From a checkpoint of a small audio frame classifier: 500 steps.
Rows from block 4, named by matrix and row number. Each number is 128 + 32 x the weight over its row's rms, rounded and kept within 0 to 255. All counts start at 0. After the name is the row's rms in percent of the matrix's.
# weight_ih_l0_reverse: LSTM input weights, backward direction (gates i, f, g, o stacked) (model.rnn.1.rnn.weight_ih_l0_reverse, 768x384), inputs 256-319
weight_ih_l0_reverse.48 099 [175 116 166 107 186 114 160 141 139 123 120 111 182 130  89  93  94 144 146 163 119 139  62 141 114  89 155 102 155 123 119 119 177 149 150 121 107 114  97 181 156 178 121 160 181  89 123  81 110 167 157 163 158 155 188  77 167 133 159  74 158 137 170 118]
weight_ih_l0_reverse.49 103 [ 85 140 114  64  93  99 103 130 120 186 116 104 153 185 175  99 109 120  96 141 171 112 133  81 131 149 148 147  53 130 109 136  86 179 185 113 117 122 115 193 146 137  85  72 168 146 157  78 168 156  95 102 135 165 133 160 103 147 110 114 157 118 119 124]
weight_ih_l0_reverse.50 099 [114 128 117  87  62  76 119 101 156 121 139 175  93 130 111 101 130 148 138 161 148 124  86 135 111 145 105 128 168 117 188  74 148 127  84 111 107 154 131 116 137 193  81 110 170 135  99 155 114 123 102 125 141 101 180  85 164 110  97 100  98 131 126 137]
weight_ih_l0_reverse.51 100 [ 63 101 105  84  62 139 125 147  83 126  77 128  81 149 131  95 137 119 149  80 174 138 136 148 190 133 171 148  94 139 113 121  98 105  97 131 137 104 159 149  75 177 134 193 130 102  93 120 218 104 177 159 134 151 188 104 156 112  43 170 154 131 109 130]
weight_ih_l0_reverse.52 100 [105  97 126 155 114 125 171 101 116  90 137 152  59 197 124 141  79  74 143 131 107 109 109 140 194 141  76  71 153  76 161  86 118 134 126 112 173 111 100  64 127 115 130 116  96 177 134 106 183 106 137 161 168 182  66 173 173 135  72 108  96 123 111  87]
weight_ih_l0_reverse.53 098 [101 162 122 142 116 161 111  97 148 106  98 138 135  93  92 106  94 168 172 142  73  94 130  97 188 140 174 106 105 102  68 140  52 122 145 113 167 159 161 116 122  90  84 176 139  92  83 116  91  39  98  67 162 132 116  69 115 149 123 148 104 111  99  87]
weight_ih_l0_reverse.54 095 [ 68 189 106 134  80 106 108 144  93 161 102  99 150 135 103  94  93  90 174 126 141 138 171 181  91 112  73 113 183 112 154 105 164  95  87 119 181  93 124 132 106 106 107  79 136 148 125 181 136  71 173 181 176 159 165 170  89 133 112 182 124 147 132  63]
weight_ih_l0_reverse.55 103 [169 164 187  93 127 107 169 116 108 107 122 101 123 178 131 120  88  84 125 117 127 159 122 111 146 167  94 122 174 143 179  68 171 143 181  81 124 129 150  85  91 137 122 100 173 140 139 110 148 183 117 144 129  91 120 104 151 135 168  88  89 142 114 176]
weight_ih_l0_reverse.56 102 [ 93  54  97 106 142  89  86 136 161 152 104 120 159 120 156 161 142 152  86 165 164  82  74 127 121 109 101 114 128 148 100  90 119 130 187 141 178 137 188 100 157 142  80 182 146 120 137 137 122 141 130  90 146 167  77 102  98 137 143  97 121 113 128 215]
weight_ih_l0_reverse.57 103 [113 135 170 126 149 113  89 146  68 133 158  86 153  84  77 190 138 167 152  99 153  60 122 158 166 148 167 120 104  96  89 120 139 140 153  97 202 164 109 136 168 192  93  94 156  99 103  91 117  54 108  87 111 156 129 102 145 104 180  55 111 160 110 172]
weight_ih_l0_reverse.58 099 [121  96 119 136 109 158  65  87 124 144 138 128  70 111 146 123  78 131 145 156 177  77 160 101 138 113 148  88 151 109 174 153 169 108 150 140 140 104  83 155  94 125 153 106 115 114  84 109 158 183 132 110 166 154  60 105 126  92  91 144 109 187 212 148]
weight_ih_l0_reverse.59 098 [107 113  64 123 131 110 170 126 151 123 113 104 104 184 153 127  86  70  88 161 134  93 160 126  94 105 182 143  96 128 117 150 134 135 150 126 132 151 172 146  93 139  95  95 132 107 150 115 113 109  82  83 128  56  86 135 127 151 128  86 102 113 161  96]
weight_ih_l0_reverse.60 102 [ 81 124  93 145  68  74 116 103 168 113  73 100 213 151 116 115 103  69 154 117 116 102 174 126 168 163 104  70 173  85 107 111  92 142 111  88 176 177 135 131 178 193 136 136 122 170 152 110  94 182 131 195 158 137 151  65 140  63 120 106 184 163 104 121]
weight_ih_l0_reverse.61 097 [123 128 170 190  92 119 119 123 158  95 192 153 102  69 143 135  67 116 141 108 109 116 130 154 171  99 201 154 156 103 128 182 107 148 155 114 121 176  73 134 139 138 138  83 113  90 107 143 115  92 161 193 108 106 131 146  96 103 159 169 111 140 155 173]
weight_ih_l0_reverse.62 097 [177 135  97 140 125  49 145 140 121 124 137 119 146  96 199 128 161 151  95 135  69 173 125 137 111  89  66 143 114 108  96 181 146 172 185 149 108 181 126 128 187 149 120 149 117  96 158 100 134 170 183 142 120 153 102 124 104  77 149 132  98 120 153 174]
weight_ih_l0_reverse.63 108 [131 142 163 152 156 162 120 125 125  82 120 159 137 108 163 108 151 104 104 103 136  61 123 133 121 167 150 179  71 154 118 157 158 148 118 133  97 137 138 174 187 132 125 139 174 125 163 144 102  71  80 154 122 118  85 144 150 100 109 157 101 178 177 114]
weight_ih_l0_reverse.64 106 [115 175  77 114 140  26 137  94 100  88 143 118 127 138  97  95  93 103 117 195 140 153 125 169 134  91  96 191 195 111 142 151 109  86 161  93 119 178 133  83 160 145 192 138  72 119  84 181 111 131 100 149  98 109 148  83 117 109 118  97  77 105 116  82]
weight_ih_l0_reverse.65 096 [116 141 183 114 201 189 115 108 118 109 157 116 101 145  97 144 151 163 116 159 183 149 164 138 159 163 160 150 179 159 170  99 180  71 127  59 172  74 144 155 137 164 133 156 159 130 165  81 146  78  89 153 101 105 142 117 102 212 100 137  99 126 147  85]
weight_ih_l0_reverse.66 101 [136 115 136 115  75  84 149 117 165 125  85 151 186 184  95 145 156 182 140 192 124 177 115 148 137 142 183 107 153 100 176 155 170 100 148 146 188 134  90 112 124 156 162 183  77 108 141  84 132 160 140 122 130 152 116 152 143 102  86 138 144 150 116 148]
weight_ih_l0_reverse.67 099 [105 176  78 117  93 129 134 130 131 136  69  69 158 162 152 147 108 156 104 122 145 121 129  90 152  72 120 204  81 125 154 159 123 107 154 144  97 148 108  60 117 142 163 140  62  92 143  96 170 134 150 143 142 195 157 170 199  86  80 144  98 198 113 105]
weight_ih_l0_reverse.68 094 [165 137 137 153 159  94 129  66 103  82 136 119 119 139 134 126  83 125 142 122 153 106 125 166 155 161  97 166 174 129 157 132 126 129 171  77 153 121 148 143 152 168 169 189 108  91 150 171 109 164 155  88 136 171 132  95 124 138 144 130 111 160 162  81]
weight_ih_l0_reverse.69 094 [107 188 176 170 119 171 129 109  64 193 179 183 146 151 152 172 126  82 155 100 130 126 117 101 176 116 164 146 158  67 115 115 170 128 173  78  77  92 130 133  90 137 148 103 171 110  61 169 100  89 167 136 164 164 136  89 104 135 155  97 149 108 186 158]
weight_ih_l0_reverse.70 098 [ 98  94  95 151  96 183 133 169 163  98 156 112 101 162 145 103 164 124 112  97 120 103 116 163 120  75 155 133 142 156  72 149  86  89 179 149  91 166 145 105 149  87  82 143  76 103 141  81 169 140  77 173  89 118 123 160 163 125 127 149 146 188 179 149]
weight_ih_l0_reverse.71 101 [129  65 121 163  92 184 151 116 162 153 113 147 173 143 149 158 141 114 148 101 113 168  74  82 126  80 159 126 120  83 117  96 142 126 134 179 135 102 155 115 165 160  88 121 165 147 133 102 143 152 115 129 119 177 153 171 113 160 128 123 149 171 168 110]
weight_ih_l0_reverse.72 102 [120 154 120 143  87 179 141 192  81 125  97 101 114  84  97 123  98 115 140 172 146 128  55  92 127 127  94 100  61 104 163  78 166 141 155 134 168 141 179 148  72 123 112 162 143 132  70 194 158 144 152 127 149 123 192 159  96 154 108 108  99 105 142  91]
weight_ih_l0_reverse.73 096 [160 141 141 160 167 108 131 102 152  46 114 113 174 101 147 172 167 136 147 136 131 105  70 129 135  91 166 134 125 150 107 126 126 159 155 157 119 115 128 114 141 105 103 120 126 124  99 160  86  92 144 151 116  97 170 140 116 120 171 105 185  96 145 116]
weight_ih_l0_reverse.74 094 [116 120 170 118  96 162  81 135  87 123 157 139 117 126 162 194 186 125 113  80 163 117 105  75 166 182 143 148 113 138 117 139 192 134 163 122  87 166  91 164 176 127 121 135  97 103 104 172 149 132 107  94  89 152 109 166  77 116 160 141 116  66  86  92]
weight_ih_l0_reverse.75 106 [133 143 113 106 123 120 157  97 167 121 162 108 165 153 173  93 135 125  92 151 160 103 143  87 131 151 145 118 134 140 122 122 136 103 113 133 167 180 102 161 134 114  88  80  76  82 174  80  90 142 126 140 101 122  48 105 113 168 164  86  86  85  81 133]
weight_ih_l0_reverse.76 102 [186 147 125 112 121 158 155 125 159 103 123  92 166 111 184 169 171 140  83 156 102  99  94  97  88 163 131  88  64 139 163 124 196 112 181 157 198  98 148 120  83 117 111 127 123 131 183  86  91 122  90  77 125 167 116  96  93 117 159 110  85  77 132 185]
weight_ih_l0_reverse.77 105 [125 150 149 119  78  79  99 168 135 162  69 110 155 101  98 180 172 127 198 171 110 155  91 161 119 144 140  97 158 127  70 133 118 127 169 112 170 166 114 141 104 104  81 165  77  55 147 139  78 182 100  96  85 147  94 133  95  90 148 121 163  51 122  92]
weight_ih_l0_reverse.78 101 [163  63  81 114 160  90 112 165 150 108 187 137 183 105 119  99 133 152 195 143  94 197 149 137 110 134 109 154 101 142  92 114 134 140 117 144  94 115 109 133 105 153 103  95 180 151  80 161 128 108 143  75 131 120  90  90  62 127  62 135 109 108 167 173]
weight_ih_l0_reverse.79 105 [134 124 155 143  87 166  80 113 111 101 146 105 131 122 177 124 144 139 182 119 130 160 117 130 150 226  74 176 140 174 142 154 126  99 107 149 118 183 121 122 129 124 114 125 162 159 135  78 122 167 112 118 103 128 146 105  94  66 106 178 128 115  87 158]
weight_ih_l0_reverse.80 097 [190 139 182  69 159 144 106 156 169 106 107 109  89 142 112 171 122  97 151 169 128 168  72 128 105 149 156 127 131 120 123 111 151 154 151 108 130 152 114 145 149 173 169 167 120  91 144  86 113 104  74  71 128 184 114  85 165 174 143 113 120 111 101 178]
weight_ih_l0_reverse.81 101 [101 141 125 180 150 146 148 132 119  95 153 208 140 140 145 164 110 151 152  90 167 153 122 175 161 104 104 123 108 153  99 124 129 188 139 140 125 186 115 127 162 120 117 115 141  71 137 130 169 153 101 126 111 127 103 130 100 138 124 171 150  78 146 144]
weight_ih_l0_reverse.82 101 [ 92 156  94 100 143 179 105 113 133  89  74 144 113 141 131 118 160 125 130 107  92 166  99  87 168 131 151  99 139  88 137 165 144 141 185 175 141 127 129 146  91 112 146  91 137  49 159  83 101  76 147 102 113 137 113 157 155 139 156  98  91 154 126 179]
weight_ih_l0_reverse.83 099 [ 81 119  91 142 163  82  60  93 169 148 134 137 103 140 131  91 115 106  75  98 117 146 144 167 126 118 127 141 142 178  90  76 149 111 185 128 110 163 157 149 149 137  73 151 114  98 135 120 167 117 151  94 104  96 179 137 121 174 132  69 117 124 143 118]
weight_ih_l0_reverse.84 100 [ 84 161  74 144 115 120 107 129 109 174 120  83 105 187 201  92 161 138 147 188 172 152 145 112 107 170 143 130 133 110  93 140 140  98 170 169 158  80 144 171 125  69 134  75 114 136 140  88  86 107 128  73 112 181 108 157 129 160 168 118 119 131 203 159]
weight_ih_l0_reverse.85 104 [131 117 143 110 112 115 137  95 148 166  98 161 194 115 168 111  85  97 177  83  91 102 148 127 103 163  90 165 125 127 107 115  94 101 140  71 159  97 154 167 121  91 152 144 184 164 144 111 108 103  98  99 157 126 166  82 132 129 182  83 102 104 141 158]
weight_ih_l0_reverse.86 099 [112  97  76 156  94  88 148 155 115 125 169  98 191  61 141 172  87 192 129 105 160  94  94  90 162 163 123 137 124  53 101 109 124  77 124 154  75 125  91 136  95 176 178 148  76  93 169 168 100  54 225 133 101 142  81 146  96 189  95  49 156 159 140 124]
weight_ih_l0_reverse.87 100 [ 93 168 121 145 103  66  91  77 101 135 140 124  83 114 173  76  76 151 110 157 172 100 144 140 120 101 157  62 109 141  77 158 120 145  78 130 107 137 155 156 117 136 129 140 100 112 151  97 131  91  82 140  90  83 169  77 109 105 103 186 176 128 107  77]
weight_ih_l0_reverse.88 100 [148 142 119 128  85 161  96 138 204 174 176 102  66 141 127 109  61  97 105 129 154 157 124 117 136 137 108  93 152 147 177 133 138 119  87 145 105  86  79 164  58 102 115  90 150 172  97 139 100  84  98 158 194 114 126 140 172 107  77 153 176 127  90 131]
weight_ih_l0_reverse.89 103 [170 175 170 174  64  95 144 102 103  62 147 101 114 155 150 131  92 142 110 142  82 138 171 115  85  77  93 170 169  82 129 129 128 164 117 145  52  87 162 154  75 136 153 148  60 113 124 168 114 110 111 149 116 184  99 152 173 109 111 154 100 165 109 167]
weight_ih_l0_reverse.90 106 [148 161 134 127 121 146 173 138 150 138 156 148 194 163 160 190 146 158 150 137 122 184 128 126 174 104 185 174  91  52  65 116 106 128 138 128 179 139  89 165 146  96 117 148 126 153 145  86 126  55 154  98 180 139  70 148 162 164 136 125 166 141 167 123]
weight_ih_l0_reverse.91 102 [164 181  94 164 107 150 159 120 158 183 131 119 123 188 143 114 159 133  61 175  90 130  54  98  65 126 139 165 131 121 153 119 208 113 120  81 100 163 122 165 121 163 115 146  80 102  90 193 142 151 125 160 122 106 145  64 166 124 179  81 115 114 173 121]
weight_ih_l0_reverse.92 099 [116 137 172  81 130  97 151  82  92  88 119 140  81 106  89 194 140 126 153 138 144 114 180 146 159 157 168  83 110 157 219 189 168 106 145 152 157 117 149 157 103 131 173 107 113  77 111 141 110 181 118 150 104 118 160 123 128 192  98 118 130 186 150 167]
weight_ih_l0_reverse.93 094 [154 113 108  78 104 102 112  99 135 123 157 109 118 165  84 117 159  70 107  81 152 142 107  84 182 133 134 136 134 145 134  90 131 140 141 161 158 137 132 113  96 174 119 132 104 141 127  91  93 169 128 124 180 134 102 153 118 134 134 116 178  75 151 141]
weight_ih_l0_reverse.94 093 [125 106 122 133  99  96  76 192 123  67 138 146 125  90 129 111 108 148 179 145  89 124  91 106 125 157 120 155  88 134  90 126 144 101  82 138  89  69 113 105 133 148 127 136 192 124 173  83 117 130 170 166 186 139 103 106 115 119  90 158 151 156  54 121]
weight_ih_l0_reverse.95 098 [136 106 113 104  99 106 138 197 197 114 105 123 109  86 109 198  85 152  58 132 106 149 107 138  87 127 227  69 155 154 106 178  97 152 173 124 125 169 177 157 100 140 116 114  93  81 109 172 111  92 182 192 115  99 124 128  77  99 124 133  71  92 133 137]
weight_ih_l0_reverse.96 102 [155 114 153  85 145  71 154  98 123 175 134  93 138 104 149 129  89 103 167 129 138  66  91 141 179 207 121  60 149 145 159 120 151  90  88 149  98  92 114 175 183 105 125 190 155 143 133 152 168 130 141 177 125 144  70 138 182 136 151 133  70 102  89 119]
weight_ih_l0_reverse.97 098 [101 171 109 108  95 137 112 116  98 140 170  83 163  97 135 117 110  89 155 126  86 162 127 111 136 168 133 104 167  87 101 166 135  88  95  99 153  91 158 132 111 101 163 109 158 100 148 157 121  43 109 174 114 135  82 129 146 113 162 161 165 190 100 172]
weight_ih_l0_reverse.98 107 [123 127 109 132  63 181 125 124  85 166 114 110 156 137 123 128 107 157 132 125 133  93  77 130  82  88 142  70 142  93 159 170 151 143  67 131 138 118 105  95 121 169 126 173  86 138 187 136  77 153 139 158  79 124  84 137 164  92 131 143 129 116 105 142]